Weights of a small image classifier.
Data: trained on histories of elementary cellular automata, time running down, 73750 training examples.
Rows from block 10, named by matrix and row number. Each number is 500 + 40 x the weight over its row's rms, rounded and kept within 0 to 999. All counts start at 0. Numbers have three digits each. After the name is the row's rms in percent of the matrix's.
# convs2: project pointwise conv (model.blocks.10.convs.2.weight, 160x640x1x1), inputs 256-319
convs2.52 103:474495508614593538476481522430552491566491506496502495485474506509494497499483539477479443486567516532463509537503553501515509443425473416530573496471552503513505510535521508423499448515435486
convs2.53 101:490503437582459627465445522497523497526491450443545547500513526534487548391397537488473532474563494475508460432543540493462477537488587546545534474575568453500495511489482482427517408434526402
convs2.54 100:516448529553514479538447456491519539558468474485519501534530594533513485488518491543527487482451512570516546492466481507476459499523562499487526567462470508525572423463471520536468494468534476
convs2.55 099:552510526494524497496525449528498524540476544479484427506458531498526566518491488453517502545521541518463476501516472543427486454503529508476476554541504495437556472518523537495563505518495517
convs2.56 102:522422418502514530450425494430494549549584474511554500485523481558459453435523550506544485488437416514479463448546457518474459423537385495527550405451500493490498497528495454539500532466484488
convs2.57 101:468481545500467526534522513499469509480458483512472489577498503545476490517474485479491525479474523478520469490495532426473512535525482558494414535542495531549524537441508486530450462500544555
convs2.58 102:503484504524503493527552508504489463438406503436455500484470477593527489530465473475546526541428518460537533490506475474509537437478537423475508555602531576494520489429551536462545502436500600
convs2.59 098:494447476491496484555521459523495448531509542545504502509495507543469435492467503495489479513452496562467461557494523488498471517486560501525529518542482462504479576497407510498534553492532493
convs2.60 100:573461443556502543472486538547445482468477516558480477500505505509490561488430486552505494487435432459493444512412612528515454525476488459480493416520536476519425510592527519497435453469477521
convs2.61 099:525456482521514474478578433509556570581460539507466465497575476452476520510515435443477560507563557494504538512514527495450549520503549490522570502443530539491414496447493492523438546508484487
convs2.62 099:469475570505547522624527460488547550515541591651430490567484510505520438516493489526408490511458448582531466537501488544502429528497485504485450538494509451565520431523551420503473514494524487
convs2.63 102:473460512571535469424484552441536470498491459536475527489423539535511449461499433531474451507478527507401491438459507446588485514479462543491489532471539475446500535506474547554504578498484584
convs2.64 101:505462500508462521535521509469621583548548498461458535462480445514602481498496470452482503441453510487476456515513464529544487437494478462546523497523510532418531463534517509564505569454516549
convs2.65 098:487502595476543439488501546478551542463521416488420511535529459473506517486492506481547434494489500537473516524509504465461448532543502525486475505436468501461514607491497496560484510524448511
convs2.66 099:493500526395457501531469467520471475473427565569454492462510528442484535488518487541510502525574449515495522455489529486476534525520551448498541557474464536498441489496488495524482561526424532
convs2.67 095:532463400480486522492469470470509513531563531501497529536441543516539496487545474510514478521444508411467519505469473438470506455535510572507421527550571505526566524496483561486516513543520462
convs2.68 098:489471532516477500456442525546542430510560464435466528497503530515515456465457515510506514495471548550516415506543567490439439580474515498458485429493438510470491481500438477482514461491480477
convs2.69 098:495535524475488491497534511457460464450490475504517570522464509450517558504553547458528540514573463568505520441487567555562458533528471548534450435501493449532509499454518552489518507515467557
convs2.70 097:503557548478536414582485527566575537505518416484486484511526483531500505466431444500549502582465471542454518493480527499459498542527451518618518493481486494483507499546494495537467488563532522
convs2.71 100:515553510585510508505501488485459468494528462567483474500534500508476467541502431544512531547431470436550544487505513474454460478536483482446528359447558584523433490526460466518497461525472519
convs2.72 100:527506465485479509546531534579522515490458459454477517537503534434512479462402470468482524497487524606513527487548525578528520555497573568524594479547546565527490592419485480496486594497528588
convs2.73 099:530482517462507483525513477538591541472512416491463511541551539533448487507499417435522506525531489455511477497449530500466488463542530556487575482496507571497537493481471490474431462488485499
convs2.74 102:543464569471553525496509523466526543524519519538527503524530478513505467501523496505553512487512540523407561454529494483527566504516524551529464571525527471494497485533541533458425538485536536
convs2.75 098:485436510477538537513424512459521457486504427509486501525446505473421507524526389427531510434558488546453509495472540510526469503472483529554548528512531580455403451534561484491541435494521486
convs2.76 100:508481509460495459445426459506482493500497500512532578503547519507465489415478546466546488501453569468453506499527496486434566433501470525517473471534459486536414573527548455493486468458494496
convs2.77 097:486498517506531454486484478558451477457437516505503506549478509534471497472484463481469528534526588481516480623519533491473529461529566527544470441520487456559430405502483453505539524540471476
convs2.78 100:469521486526446543424536465528499466449464516454511493536428421473488427501535512480526490526454556525461502472516530436439487518546560555547414518543491471463514416529506572448506503588494519
convs2.79 096:521448593563559433412402447482477514479436536487554527534501628444565563514451547475454502462564549521484541526532402503483474507504508444453509514524454443526475470451539515544518536437502595
convs2.80 099:518540522510525513486468433504469519571543461524449470583545501466549568489504509487517491508445564516469475529506424420468507549506545467465561490475547499473471537438517513563536509454500508
convs2.81 100:528448356551461535566530522522484510516537530434440502481437461447504466490436542484522528529416521560502450458517507589456540531537500548484557543567558517445485543498584450510503509489506466
convs2.82 100:484483560480527509540577534520545573479510487433532473486414503464509508480527466515471502434551439493452496497500481521468529547517503482517541494500577519469497559444524492434478485509470504
convs2.83 097:495507493505481516487448492409544562482519502513448494524481565399507510436444534461475448533499511554510502508536543604559498555599479471541535521556407547446562513489552531556522501486502482
convs2.84 102:439494474449437478435487502514542477500462470495509522545526444446475457501509481523526453524473473478532482468541455540466436470468520497530485597475529464473484458492589476516468523521459525
convs2.85 098:448543515585552533476487505564540375480544554413508502565473521551538509547577461519484506478528517466456455542474501538508439555487528532532422515461502576457492432498489528500543483341479441
convs2.86 099:515507499543448554465458537535578499519564427522491509446531470481458496508460532488487546445444470475541512467495562412495466557479509475489443504479496491498640496561515509498456401458524563
convs2.87 100:455544526481515526437519476472524508501534492466520483472386543484492539484426418526511550504528463540484521460500459489499477451518521521514545567490541589489507515484476471428479438524493509
convs2.88 100:529480480511514511506496542500494478469585470542439522525522587552510493509467472496503461484402517475508557538502527475490526517582461469456503463513537563468465477426525574513512391429485470
convs2.89 099:489519471461502497479541554551378543464508465497465467529511529490476481505411567538553471489543486550516522474432502474457515477453516486508450510487577499519591501396497470430549506528484540
convs2.90 100:531550488496538527495513457527486472447566450484490521491404540464505509536540551493524537460511602460494447536483449574541515475483460558490453475456459461525514520478544421451482478577436467
convs2.91 101:459515473559511512443483503518539477515504573526454507481516500526434542539471486517484530486486533498445476526467473521498529383493505531495580449568521524484470471433533491493521486486496450
convs2.92 103:487482543516438586546511484557481506439430448550493474504479463543460523488525439473447507520498514516491463475500486512476469492523570479409510441433516504441505575568455507456508531491494540
convs2.93 100:505511477452569457495487439502517451497526485395508525486514597526513514477516540558539498460505453496557452506515553508436488530504503433479452537529524545538489496491486476521520519518472485
convs2.94 098:483540481586524477517571455449525516482524532548445439464451552487528493485534442471456531482493433486507496517526570509433487525500481450533444624481515500446481428512498453463494445530537506
convs2.95 102:482504514494542475466432560521531512470497528545498538490472565463534538512503522493469442582454521595460495470533495508491525530527555469459523473544495551455460486499418492518448540515465433
convs2.96 098:458523522533477484512521483470550539566442494581531495521499480483576419522559504501535504498430519491541492539573554444520496523386525480537521524507483467515528453465427490490472531479476577
convs2.97 101:490518573491460533587505481477557455473485504467494564581468530475506473503549552509533443476428548545472501549584483540516492470520537528543522505472448530428428433469523545509498522466526514
convs2.98 096:456461528521524475528501526464471490503492447524484534438548455591570487517541442448504501542452396506523510472492476486465493490522614534514495517502503480369517456554526540545431517549514517
convs2.99 099:497500527558525539528451496392508474490479443516383551457503457555512494522533533524472472490536484467482409580457514570511510477521486547491518549505526498431475462496465460473506427459445551
convs2.100 099:488595564530517528533469483408488565496490511436507497469477536474442556483484441498514447544462481475521541492545496434482522492491526524527527511512436482545524487455535402547486470437479488
convs2.101 097:559520479464521534539398456565523510517522530474478523489513461463504424545418553492494482494461531424526511491460444478476464473419489511502508501534510542465578545501511522549492558425500483
convs2.102 102:523487541444464487518441524403535487515504538425552539520444505549537479527507485496544509470468407502492455465519520535470532482487489529453481525596516528517485478481545471432541497507460453
convs2.103 100:519508547517495504522447517495441484553428476448492488574488424515537562478396515522529504560554505461543493511469527428513489475581539558445509519571486486495512487473523589501479508540496421
convs2.104 102:526408477511436496412492496456484471486544439545473484451541462447480524493531463439494571555430572509499543505503465567390500583555462506484473482451463536475547575515491472469549460511468518
convs2.105 103:546551514468478416488506417537606487566585430482539528490465557623458493558446554522477500465508545517463448573493536547395534449493522554528497520509578600498479481493434461486541503541471498
convs2.106 097:518492529504480460507483494475583514502534559445429529494490535502491558498505525514510481421589496612501505495498519505461504468584436573473499493482512501482475535623498494489419506435428453
convs2.107 101:496482570554468512486557552539449486496424484496433512474516563573504479516471485533508479405496510491474479551538454481560584492512498447456554511529490518442561417525485460495520500527498501
convs2.108 102:501512549491502572523450534507531485585442480603476480561537490557520431562470491547460557487459515542511500461521481546418468495485476502448433562503381497503555501558449490399480454520483498
convs2.109 101:494465548569476528504485475539424534526524461503464509454475412483528455547543511496562500542497508476471406391446445452487520463493502493489513496538446529538496443483546544501493491515557555
convs2.110 099:419476392499516474487580501519443522447416454532572503471488576454522488461535423493544518505518486535467468519475516565515541421493505424529570561447494539418575486529596507443526462440540460
convs2.111 100:592443487509535551524486521448526439529439536493550539560472455455534551543499479554539459520435502503469501425427554523495586543491420523486483550475426526487516492516520475515540486488543467
convs2.112 101:463475540542526543532477506546531462510487538463462472430470430535456469506476502499494466555531450558562600573448524526490470490491569547510485470498564537552498513486474469509532502514468493
convs2.113 102:471506457489533493485446493461413410467489470548469457528458443504476507516441485481516442511489466464422459552493524509440522548507520451457463499446503440428457578406542456516520537444523577
convs2.114 101:495468420579461462456512459502502518516478530466581535473463490454462512542515498391512464513464444515508535526524442561495572497516438421460511402539516470489570516467484495469521470456543470
convs2.115 099:529517496490505526472500547474512482463488461492465467469518525510511567482550569480517509527490399461571472456435517442541546500414522489479527491505504322515491554539506488511579453473490461
convs2.116 100:448556517540503374546573512507491533472427377459560472398454541544416497447500544498464517439421466447455486474493433474426455466501499523497527492475496518463416498459422561480543510481396458
convs2.117 098:437562464453615540499550462609456522511547548552494512479442468467459472525461507561524537514534468505482471484439555454500483485468452575488523578513506487462504534527436517502528543514488464
convs2.118 100:437539537489445446453479497588470455498502513487596543492468507504538503513483513523524553487520510507566462487481474566460512421509512519484425525489444491504482478499637476437499486495447558
convs2.119 102:502512465493529557478530426517462490508512460532540507585521506468482502505466457518531566599424454547465484505537506460553483463507575535435539515498423422515462613463519458486484521449497500
convs2.120 099:521504560540564437468551522517508526467501478479496460519542557513548432549501518541402540490454512510479466534517532534489511432511429515462501441486530453501419483486564536540458430561513444
convs2.121 101:565532465388517535514493534495512496503463473454468564505478486450487473466588540498496501475505500501536502432508499500552522496539525471597500466533535515519499555515484453555554507500483535
convs2.122 104:526498381519526439522495560427557521516376442563506499519521504472514473483548488582552489470487522519503517556512464470468515507500513457374474444464463542474521399460531479530495517455463474
convs2.123 102:558536493538436431542488502566376530469457578553505547452451478516471422498505437536509527497505519456543487478452459538552517531451471535483494507478479586537466498517517510495521571504496480
convs2.124 098:411468480359430517541412497498545492473458423610439444519522517406554589500535501465435496503555477504485480513528532530491495460478465540490463471480561573488481572442481535557497467547542504
convs2.125 100:511550495543531527564567525441494467482502476497392534445497466493487525447372525495522506422499362533452532478483499562560547477434469441492480458508507502496564531517519515499525546542519521
convs2.126 102:514478464498481490483485565485553501477504648527466576544503476450485494472528413480450571486563457520550528487449518490454506479531517502474452526511522608601559507516445460464557429448509519
convs2.127 101:505486484468511523618572458494515533551502479509470576491447505521471486547522590456563490407483529452538448524515534490503521520511477498533448561486469452500516531562513456438512450512504505
convs2.128 100:505470502494480521505505498517490466540487446515555526469515460475472537558556500530521475508511464521465524552485422504469483522454496464541531468506533495465567463486580440509524508546478522
convs2.129 100:475514432494530473473498478469539489404555458481509409559519437535508567549515402483500520513472543479526456520497510512584575519480498525508583481596462484457493512493571512528496496467551496
convs2.130 100:485492513540490493453491505460462504502517473478534537533469460437477488473505500496516550483513512475476481455542481392510474529514447489547537472605517479483472506493501535532464513554499485
convs2.131 096:478483448466467553488589418506560516534589524449509483471540491511520476483576506461521498471563528483481491462530446552504410574487464530547587496450479568545432559527494493569461464477559443
convs2.132 103:516456620538488495535517500470508424512456453479522558487483416553569408511522491504475532538491516495529507435474505499556544559531576487539505516526466486498566504472550443548536501461489485
convs2.133 101:488498528547514544480512551473493473491535459545493510526444501429493517552519460585512486537461503447486480468582512498464500453437443518596530502472496462522492462578506541499520421476493494
convs2.134 097:543409541548547525479572509409462487480453532428399461476512481481479461444619428467472572459496490476568426570448470498475518493550514512457459468414496445470416456507503534507500499491458490
convs2.135 097:524528457472481492459439456453548545511470474467503445504534459562465466484515500461528568517490508507529511451488440507528512496517516496509485439475555484484543554482534569501456461483489458
convs2.136 100:560583513560520514488513495478504436602556520457466501483541533480435535548511571514529503568509510526493484462462483476473555608573454454539463448499504583534459500418580508503519507525464464
convs2.137 103:537526509508478556484449539506438554437439496474507430432499515543535520520470515521444505550478493538505469485476523517536518544506499456556478555530408531495493486492560487506486518519465477
convs2.138 101:446463466456502476419544489486474507466540590473525528564524486533462540559477551548497485505463541477534583538549541492542601472575482452522492523502474454477444538481493462580516444488519576
convs2.139 098:453539512418499500457432515472570538525429401538502507522601420570512501504429555524549489424520475479518479486552466474548501569489525483545548554519513500464545485459457449465517505478504521
convs2.140 099:542467516539523528567527548521510519518545468452403464507509555497540458525520487524501489536440385506464603417537481507452488463449497552492521502508495521492487504483471500437504467530483542
convs2.141 103:469548490493505458531435473444464502487522533424492472585515522493481498427515471504501517477566515492530491489498476525523456472498500568505541491544465430455441524555542525503511570541479479
convs2.142 100:513544494556474479450593520504536492453476451462450462521468527474507491544489453547496450447513502475439552568560504512479511494500454526530486498490532518471486416430431510571539461478507510
convs2.143 100:470524501556413570482547541528424502543555536503489449485525500574476556492444518592446495536508559430515488473486506503517468431508615562545471507472451494525452437494506451457483426556524555
convs2.144 102:462502456463486527509395555544569519476509569479470495482418567527502516501557518517466490508560502457503450460565547534490450495454527466458508572485512477425516411557430474511461459532475482
convs2.145 098:550485478525499492534596505529559549508556531501571481534583487444549406484546532478484467486487505497502449515495548485500537567454498441443480468432484588554542446516532483509482491530537456